A small contrastive image-text model, trained from scratch.
Model: encoder widths [96, 192, 384], text encoder activation gelu.
Data: trained on numbers of one to four digits printed on busy colour backdrops, 4.2 epochs.
Rows from block 8 of the image encoder of a small contrastive image-text model, named by matrix and row number. Rows with one number belong to one channel. Each number is 200 + 40 x the weight over its row's rms, rounded and kept within 0 to 999. All counts start at 0.
After each channel's rows are labels from the 100 images, of 14848, where the channel reaches its highest value: "strongest on" is what is common among them. Only what is clearly more common there than usual is listed. The data: numbers of one to four digits printed on busy colour backdrops.
# sq0: squeeze pointwise conv (encoder.blocks.8.sq.0.weight, 96x384x1x1), inputs 0-76
# e10: expand pointwise conv (encoder.blocks.8.e1.0.weight, 192x96x1x1, transposed), outputs 0-95
# e30: expand 3x3 conv (encoder.blocks.8.e3.0.weight, 192x96x3x3, transposed, each kernel summed), outputs 0-95

sq0.56,246,204,229,280,241,209,268,218,201,241,231,72,231,173,218,193,209,218,207,257,206,210,224,181,298,287,237,252,178,180,192,190,234,167,171,255,191,167,192,189,207,191,204,190,163,221,176,140,232,211,189,272,222,198,250,238,194,202,241,194,215,210,224,217,238,263,207,216,239,145,197,215,233,199,178,247,171
e10.56,223,214,170,293,152,144,299,205,239,173,231,203,305,281,216,231,194,234,177,210,219,211,248,194,190,155,177,235,250,180,199,178,261,183,193,189,209,226,138,195,251,208,180,164,169,181,133,242,208,146,271,118,114,229,232,315,157,202,196,137,227,179,201,163,238,175,236,168,176,172,159,177,169,135,200,178,206,239,191,206,255,229,173,210,195,209,224,220,235,247,251,225,186,222,154,222
e30.56,215,185,189,113,209,202,206,193,185,226,250,210,232,312,286,209,175,199,178,213,153,250,210,218,192,225,183,203,244,245,197,177,171,192,260,237,211,154,292,188,188,166,155,218,269,205,129,152,226,224,215,165,229,199,150,232,150,176,209,218,196,136,299,200,222,262,258,173,195,231,192,232,253,231,176,284,191,179,218,300,149,202,128,213,228,187,272,218,221,205,206,151,223,201,198,196
strongest on: the digit 0; first digit: 0; length: three; last digit: 0

sq0.83,169,269,171,215,199,265,234,168,210,166,188,186,183,186,223,195,201,127,201,192,193,159,149,253,233,241,198,186,172,133,170,143,179,163,204,173,123,205,220,195,203,132,137,233,226,253,188,182,144,204,170,190,173,189,185,197,164,181,217,158,178,212,187,191,202,210,141,224,209,161,163,164,144,196,265,217,218
e10.83,99,177,185,193,174,257,152,230,163,181,98,156,214,151,198,179,220,239,208,202,266,158,168,217,168,212,166,184,140,138,166,213,138,196,208,132,107,171,256,206,147,201,160,195,198,237,208,254,233,220,200,113,204,154,208,171,152,186,131,206,183,220,202,244,161,218,128,208,140,244,198,154,144,259,212,191,206,99,225,169,153,193,247,152,231,142,168,173,148,124,212,159,241,185,244,187
e30.83,159,150,213,133,119,166,228,208,193,244,219,187,195,226,232,151,234,161,158,187,222,157,141,236,128,123,202,175,220,113,147,189,254,121,217,160,194,186,209,149,146,155,122,203,182,142,192,118,205,187,109,193,228,139,209,149,188,159,152,202,183,201,172,192,168,202,215,118,109,244,198,198,197,186,191,177,168,165,132,230,150,191,203,177,206,176,179,182,176,136,219,222,176,187,262,160
strongest on: on a plate

sq0.29,179,146,217,248,200,151,220,196,164,183,165,190,177,180,204,197,222,169,199,239,220,179,212,160,223,212,191,222,159,158,224,238,192,153,153,218,130,168,210,196,185,191,224,189,227,214,156,188,237,194,180,205,187,201,197,224,188,218,229,174,230,169,279,234,200,215,169,207,228,181,180,199,216,189,184,220,248
e10.29,224,144,196,343,170,176,192,203,294,184,181,124,232,280,273,184,162,222,156,178,259,228,239,238,179,233,155,189,184,220,226,138,282,196,230,251,159,193,205,223,218,258,142,180,174,161,200,213,262,184,178,124,169,215,205,212,203,207,181,160,248,229,173,185,171,137,215,209,236,219,183,149,136,183,172,177,256,229,202,167,240,200,216,204,166,187,188,175,181,213,159,281,211,155,189,258
e30.29,200,178,196,160,180,217,190,248,220,211,248,223,267,260,237,202,176,161,154,185,195,233,221,245,186,178,182,188,223,201,185,245,210,187,242,263,211,157,263,239,188,127,165,220,276,244,160,136,190,245,219,163,241,192,215,228,225,142,232,243,210,170,277,190,227,248,224,184,120,225,188,260,239,214,173,212,216,190,204,231,176,186,171,248,254,238,223,194,167,141,167,198,169,193,179,183
strongest on: the digit 0; first digit: 0; last digit: 0

sq0.73,245,175,225,243,206,107,218,208,213,280,145,211,152,204,227,172,191,203,192,216,257,213,192,160,222,264,261,213,190,220,139,237,211,225,158,230,226,201,231,173,180,217,227,142,184,236,153,213,274,174,137,190,252,242,251,152,233,160,159,239,154,166,142,174,267,275,220,238,223,201,191,219,231,146,168,259,159
e10.73,214,166,165,225,173,167,180,240,207,198,204,117,287,184,137,195,178,196,211,264,224,231,140,267,204,190,189,221,265,274,233,160,216,195,151,206,168,205,236,191,194,257,196,160,145,245,203,204,206,191,287,117,162,222,179,192,230,288,189,137,242,216,189,210,151,137,185,139,237,222,121,211,212,153,218,175,235,179,198,214,241,200,260,230,175,223,152,205,170,235,218,207,251,224,184,249
e30.73,150,229,234,231,177,212,186,230,256,170,220,226,205,237,285,175,163,139,218,179,136,153,247,238,225,192,241,201,185,188,226,262,182,255,259,150,246,169,219,193,227,112,157,232,196,237,118,184,182,193,209,159,300,168,202,233,200,175,273,214,200,213,245,187,147,288,243,170,118,221,177,162,177,176,170,192,145,215,160,219,256,237,168,204,205,183,249,193,229,172,165,221,212,259,191,195
strongest on: the digit 0; length: four; last digit: 0

sq0.24,215,229,217,230,187,235,190,197,212,150,200,205,204,192,224,193,202,206,189,199,191,202,195,220,217,252,261,182,201,206,208,199,168,195,214,188,236,178,209,209,224,178,208,220,242,232,224,228,177,225,161,190,229,219,186,187,192,213,203,192,217,183,160,161,203,256,219,229,250,194,176,210,209,193,180,243,184
e10.24,108,195,231,184,180,210,258,276,226,172,264,226,280,214,103,209,191,169,197,194,177,204,232,241,263,180,192,225,259,205,206,190,215,258,200,226,142,247,225,215,139,124,251,160,183,216,179,164,118,204,218,266,226,243,150,223,130,171,217,167,211,178,146,205,269,160,266,204,205,193,191,209,213,207,123,170,254,242,283,201,228,229,181,161,189,287,161,212,238,296,224,148,220,200,211,189
e30.24,206,177,153,211,197,181,164,94,124,148,197,229,229,201,144,209,214,213,211,196,165,235,126,207,236,209,194,240,195,175,216,196,187,213,226,212,111,214,227,259,246,287,250,215,197,228,240,265,204,180,237,191,43,199,147,237,234,292,213,197,185,176,216,194,203,205,131,277,225,181,188,205,192,190,176,137,214,161,187,159,218,243,202,145,222,168,212,177,202,181,185,118,232,164,208,175
strongest on: the digit 0; length: four; last digit: 0

sq0.18,150,215,145,181,162,193,156,215,228,184,236,209,202,199,186,184,200,168,206,176,205,187,192,176,182,187,182,199,147,212,164,210,179,197,186,143,138,205,183,177,186,198,208,214,223,168,170,220,214,158,172,208,166,167,230,190,166,194,218,199,186,161,229,189,168,166,188,189,173,189,199,188,161,179,199,180,227
e10.18,163,186,166,206,254,245,227,221,141,127,108,159,180,207,212,241,212,250,140,235,139,209,220,201,139,238,232,215,214,195,230,185,144,228,133,222,145,217,156,257,200,225,172,183,243,181,251,329,186,222,164,198,190,230,244,220,181,156,184,197,231,253,164,191,156,218,133,233,229,214,238,225,183,258,198,169,204,120,209,92,172,179,139,161,213,178,230,250,88,191,170,151,221,208,225,249
e30.18,174,146,194,170,117,194,242,149,182,227,255,182,192,195,119,151,160,140,201,212,238,171,119,175,190,168,160,177,214,123,161,200,257,174,258,147,107,185,197,179,198,251,227,164,239,181,250,197,218,210,200,189,101,161,224,168,195,233,189,135,155,172,263,197,152,206,97,181,140,265,179,154,210,246,200,54,214,195,164,95,196,200,184,182,220,148,255,104,140,175,245,215,218,173,264,197
strongest on: the digit 4; last digit: 4; first digit: 4

sq0.21,232,200,165,270,207,152,255,211,230,224,187,215,184,164,206,193,217,174,176,257,188,191,215,191,238,266,249,218,196,210,154,224,169,207,183,221,172,196,232,155,147,226,211,132,195,228,175,181,239,196,189,284,217,180,209,276,195,171,208,189,226,206,223,262,189,251,172,217,221,186,198,210,212,192,197,216,202
e10.21,255,167,173,263,161,181,246,185,278,203,230,185,250,275,217,202,151,180,130,178,150,152,247,208,165,179,173,203,172,142,210,193,230,192,146,190,183,140,171,236,256,256,149,180,165,159,209,189,242,138,201,170,232,206,169,218,159,185,165,194,208,190,187,146,182,179,208,152,211,147,161,127,180,186,134,217,229,188,148,172,212,155,212,161,169,233,170,140,181,179,144,210,108,167,211,277
e30.21,224,177,167,215,216,181,153,209,168,144,166,212,236,256,206,231,167,148,230,157,159,271,206,218,265,229,175,160,180,269,204,256,176,247,156,246,193,179,277,230,194,134,151,174,308,272,188,181,205,178,217,143,180,190,186,229,228,142,271,230,159,176,240,170,233,253,155,218,215,135,206,254,267,213,143,127,136,192,259,146,194,203,195,217,175,200,185,178,159,209,122,179,212,222,181,205
strongest on: the digit 0; first digit: 0; length: two; last digit: 0

sq0.71,122,166,202,169,187,125,237,223,196,195,156,214,166,203,165,176,285,189,184,173,185,173,183,156,166,189,155,187,189,204,193,191,198,166,154,211,135,197,192,158,162,202,195,166,191,178,138,206,189,212,224,221,195,192,181,196,208,160,240,197,209,211,270,175,182,123,210,185,120,201,193,185,172,205,131,167,206
e10.71,229,200,214,248,163,212,147,134,251,189,180,144,143,259,224,175,182,211,138,169,273,137,200,189,194,154,115,187,188,153,200,220,206,166,256,193,215,177,173,159,223,279,218,220,146,149,172,209,243,196,134,203,192,249,137,137,286,134,190,184,228,211,151,158,181,189,214,168,229,198,211,156,200,172,170,160,239,206,140,170,129,179,204,151,181,162,163,166,220,194,183,284,135,151,171,235
e30.71,226,141,148,128,162,182,239,248,163,246,300,219,235,174,198,188,182,220,194,148,211,226,197,192,179,183,188,187,187,157,127,213,267,198,219,241,239,186,197,242,195,202,262,194,179,237,237,179,172,236,247,184,224,196,225,179,241,203,179,199,185,204,271,176,243,158,236,226,117,181,115,237,188,218,212,255,283,180,231,222,195,154,231,215,285,224,174,217,145,180,189,126,152,174,209,184
strongest on: the digit 4; length: four; first digit: 4

sq0.15,254,219,207,179,190,194,137,194,203,256,222,225,227,145,217,225,212,209,165,245,192,218,218,148,239,256,263,214,179,261,140,236,260,225,183,240,192,129,209,192,194,227,228,184,202,195,152,222,226,150,168,151,217,259,260,103,232,198,143,210,225,128,146,139,232,265,231,189,229,237,216,230,179,161,192,257,142
e10.15,170,212,145,266,153,154,200,246,175,150,180,166,255,268,197,271,222,251,169,291,174,267,165,241,215,242,180,177,225,240,291,189,254,258,182,176,187,237,208,237,262,262,157,144,187,170,139,261,199,248,294,154,200,215,185,270,221,248,161,189,271,157,209,224,241,210,170,196,160,202,158,204,159,196,191,179,235,188,262,143,198,243,177,161,147,225,220,214,185,227,229,268,179,214,259,183
e30.15,213,214,192,169,210,222,257,181,171,98,257,246,184,172,169,164,139,115,241,195,156,161,142,206,170,207,172,233,227,167,234,201,176,244,289,176,154,160,165,195,228,170,205,208,255,212,152,186,229,239,241,167,183,161,169,192,145,192,227,171,204,182,242,188,217,209,134,162,202,225,95,186,166,151,231,82,168,217,190,111,227,216,196,203,214,140,297,94,144,268,218,159,219,216,204,169
strongest on: the digit 0; length: four; last digit: 0

sq0.64,188,196,203,170,185,127,221,200,228,183,262,230,238,210,164,185,286,187,200,202,165,193,184,95,189,236,184,170,204,200,226,156,186,158,226,194,181,220,172,221,202,172,192,189,127,190,184,183,186,239,273,213,192,186,214,160,203,173,223,177,197,220,261,187,208,141,172,219,111,181,190,174,240,245,185,165,221
e10.64,248,235,220,217,221,204,195,168,251,211,192,212,187,265,260,239,171,150,164,150,214,202,220,132,107,165,201,199,210,160,246,213,174,232,211,193,205,238,156,159,227,278,185,237,225,156,181,250,247,201,195,106,245,225,141,160,190,154,163,162,212,167,179,204,81,168,163,153,209,164,153,136,172,160,233,202,184,184,166,215,169,163,190,188,150,94,202,233,224,73,169,268,136,166,172,255
e30.64,241,187,217,186,170,186,239,294,177,210,220,215,229,226,147,156,228,231,200,182,242,196,247,151,224,212,215,188,233,259,153,176,320,223,257,250,259,198,207,275,248,260,307,202,283,249,209,206,200,254,166,226,232,155,224,268,247,209,213,220,148,227,273,203,259,257,191,230,206,207,213,193,252,224,229,226,280,215,240,200,192,199,180,233,251,234,224,207,170,267,258,181,217,250,152,200
strongest on: the digit 4; length: four; last digit: 4; first digit: 4

sq0.16,155,204,221,226,233,181,212,213,185,215,178,185,187,189,149,171,157,178,163,227,216,167,210,131,208,182,181,196,120,184,129,236,224,194,107,206,133,196,181,169,150,183,196,143,149,130,170,169,212,153,127,242,185,206,227,279,172,172,210,214,199,149,227,213,174,124,211,150,159,183,221,182,145,131,174,156,231
e10.16,155,197,147,203,241,145,218,170,158,194,176,185,180,245,199,188,166,176,173,168,152,195,239,134,211,228,236,208,221,215,152,186,241,140,162,198,202,174,154,208,208,217,116,229,192,164,258,233,145,125,192,168,198,105,173,259,191,115,98,237,186,245,213,198,225,186,227,226,269,226,217,237,129,192,233,173,254,138,135,133,157,200,226,174,250,223,246,142,179,227,119,215,154,239,253,196
e30.16,229,195,223,263,132,219,248,218,167,214,198,243,221,268,200,179,201,139,210,151,180,247,170,218,196,246,194,209,164,225,177,189,179,210,153,205,196,188,276,199,211,206,159,224,231,236,258,190,215,222,219,216,181,192,244,187,190,175,237,181,120,200,208,254,210,227,187,165,182,102,174,197,247,174,215,155,199,199,237,80,208,180,159,241,183,219,226,170,109,216,237,176,214,228,231,143
strongest on: the digit 0; first digit: 0; last digit: 0; length: one